config = dict(
    arch='transformer',
    model='CTC audio transcriber',
    dataset='two synthetic voices taking turns or overlapping, over music, noise or silence',
    train_examples=26041,
    time_shift_ms=100,
    n_mels=40,
    hop_length=160,
    input='log_mel',
    spec_augment=False,
    win_length=512,
    tokenizer='char',
    vocab_size=32,
    norm='layernorm',
    norm_position='pre',
    hidden_act='reglu',
    mlp_ratio=3,
    head_dim=48,
    fused_qkv=True,
    bias='none',
    qk_norm=False,
    layer_scale_init=1.0,
    parallel_block=False,
    inner_norm=False,
    moe='top_k',
    num_experts=16,
    moe_every=2,
    expert_mlp_ratio=0.25,
    experts_per_token=1,
    shared_expert=False,
    subsampling=2,
    layers=6,
    width=128,
    positions='learned',
    residual_init='scaled_by_depth',
    optimizer='muon',
    muon_scale='spectral',
    learning_rate=0.04,
    momentum=0.85,
    nesterov=True,
    orthogonalizer='polar_express',
    adamw_lr_other_params=0.0021,
    max_grad_norm=5.0,
    adaptive_grad_clip=0.1,
    ema_decay=0.995,
    max_steps=7600,
    batch_size=512,
    epochs=149.4,
    lr_schedule='cosine',
    final_lr_fraction=0.1,
    warmup_steps=380,
    weight_decay=0.04,
    adamw_weight_decay_other_params=0.01,
)
Rows from expert 5 of block 3, named by matrix and row number. Rows with one number belong to one neuron. Each number is 500 + 25 x the weight over its row's rms, rounded and kept within 0 to 999. All counts start at 0. Numbers have three digits each. After the name is the row's rms in percent of the matrix's.
# gate: expert gate (model.blocks.3.mlp.gate, 16x32x128), inputs 0-63
# up: expert up (model.blocks.3.mlp.up, 16x32x128), inputs 0-63
# down: expert down (model.blocks.3.mlp.down, 16x128x32, transposed), outputs 0-63
gate.19 094:475493486491501485500472480527495502500542442533517517523507505486495498505486480454503517496549518481479538534511463479509496470490473541500481468498549515529528522503517515507485552506481485
up.19 094:497467529493516517508482494515505508438507507470467523466475516529500498477505499498500464528466498510486476472546493457503496534500457482496493501452447553489506516498512518487484504465549473
down.19 098:532494504505510475486529508488517516523483471447513469499489475501488505531507498493511529498513501496473452485515545517500503527467530537503501532533507495498509504506497486494500483485446489
gate.20 088:528486535524504508534500484513500519509474499497493502496498495449488511519531551517520518571451511490511471462442512508494448499502554495506458489498529463529481509506491500526491489460476464
up.20 089:490480510427530480529456508505496518497517517540498477496469484493502453511529494501524462495490508506484487505508531493517469538531508501496550478540493461482473527483494493539490486467506513
down.20 095:530525540536475486499518491504502495507518493493498480520509530516534547465494483504481497480481506515518543519513477523511508470529517494485503504474521491480510445500518483488507555513541524
gate.21 096:485518458534485501510506487490510527510487499533487546513561495493498508492473488533450480493509492473497488457486493479502517514513551497504511507512478537500458513514467482494502466503534488
up.21 098:447485453522502482503538493502490474505517552463490503541507531469479542486488514490480512545483526515516506488513475483479514509464512504482549560505501510478542460479505517540512481476527510
down.21 098:475533495525488492491516506510519507494522462513470482551442486506446477544553499496512421477553504481504499489490460520492478492527497500550499496513486469551498500549524485490484491499469450
gate.22 098:510516479451504476516479535481492493473544513507507519465501482536503469530514506497490489513526458476509505465531493518471509537462469504513474539509496481482499512509506528457516549545504450
up.22 099:497479493534551518487489506492501496528448520473450500499477494482514508477455494555476507531495466486424465497502552524542510489467497535518499468505474518521487454510477499500515501495454554
down.22 101:476444537541488489503518500524506476485504498477487510497532564551538541481513491528456461488470528480566506502510477490525481483557511488514495498479482464512485497485507525509521475483474487
gate.23 104:463499493488526537514515486583495501462497496514484529418507485478500470477517511517506452462452535541524492524479513513502510502495509520492526467483494502492512465497480507542490476459524493
up.23 102:517491441506514518511488483526498460513526455530485541448489490488507457466498480490499500449521529530507523502520456495499499523526547546545465441497494492495513487489490503498505456507510445
down.23 093:527513547508511450506495510512504481514487481446518471518510549475486546535477447498494493501523514463517519505465525512481489510497476449519507538504522488521504466529489504468545521492516533
gate.24 091:485540487530485479476489503493508512514504492505525474510534530510476471547498482510501526479534532473513503555448556502478479475522509483494462541493536511547506463514448516520534543502492502
up.24 099:521486533525504484502526503476517543516530535503439483516517490463483506457480510468504479507485478469475500489527456496488511519516502547520510530484436487465501498500485510501510510502513523
down.24 096:513486490476453451498440496487517499504523462473458497505500522528545535493477533535497545438491550516499496495495518512509476485507501507496483482499533465504479504511497477510508465511520554
gate.25 108:483536495496499462497483479503493496514487463480488494503498501441512490522535504505486533526526522462505493541535457503524511512512507496582515443512509529464486520503473504522479506451508525
up.25 100:503448499487491474526480496520496522518550470531507504499530445483510500476503514483516491493553507461477496494490464494484530487505516488516518489504502480494520516507463504527545510470500467
down.25 102:495494498500544518519488481481508490527515459498485515532490467538513452510486511465496488495493479479515552538499467496493473503530500539492520510503526525469513513539468509524492536496488540
gate.26 101:491554484503509484500515510537497523509540511484478522509500485495516484474471482489542489469478508480515460495520507426518512467486499483482530513515514491479498535504457503515480505509509504
up.26 099:511504485458497515493514507521497447503533500498544514490500504546497499523544491522477480488495485515550503489551454524460521500471527507482503522511535481451518514524511500496516456513532445
down.26 095:482498532543503453524520515508507486455537517534513509490496562535491513495530523510480465478487443491482500496465571432569515505492527484513490498491481496506499507508501507526465494514483485
gate.27 105:483510476484472472500489485517498507499534502520478440443521531492492484498465545465538489525524515464481513490482513445509493478495499545503441507509538479525509475490485482514540428455478522
up.27 107:517489512502496528506488518446503479544456481537499534513509481488501490515532536496484479518480494518488482516495450528513538529551522500518563473479458519511491487502491504496457533551503476
down.27 107:489512511483480473498486546526509478485485495497485530432522493501490524489470555496496546509492443451500470495521476488466522567481555496490511523527446481459478491459526486505524526520454511
gate.28 089:514476496511487488511496470527496502532487485557453514527522500495500536498489477513492515447523516482498499477424533501493518514546516492562515541479500481492458493508484475497484490468518509
up.28 089:501501493469466460489491527532502468471511539531488505511501503489502525518534511552481560478453507506499486496481495562511470534509502486521482513448544484525493457506529476492504487507524463
down.28 095:496475523507495497499503514479494505494485475453496525521526477519496510480522504481516456473499491501453463508533498486456495445468468487470487438536556505489510510525486478459495481494503525
gate.29 096:519505519466498493504546506484512471478515483456499553469486504496522444461467489534467484521484484457501522496468515444525456493476483522454475535490497513528532522505546512533534522515455501
up.29 098:451476461506492551481508507468499480523543510531473488557501517508498486491527482517507506481512529523472497509450484520507539501508535488527515486493517474509497492522469474474487484459535520
down.29 101:467497504509454465481497460519500499491466484528448510461506524485497512530487502469484539537454475473485522526498503472525518528512518516515503588511486486476483512515500514470490537531500483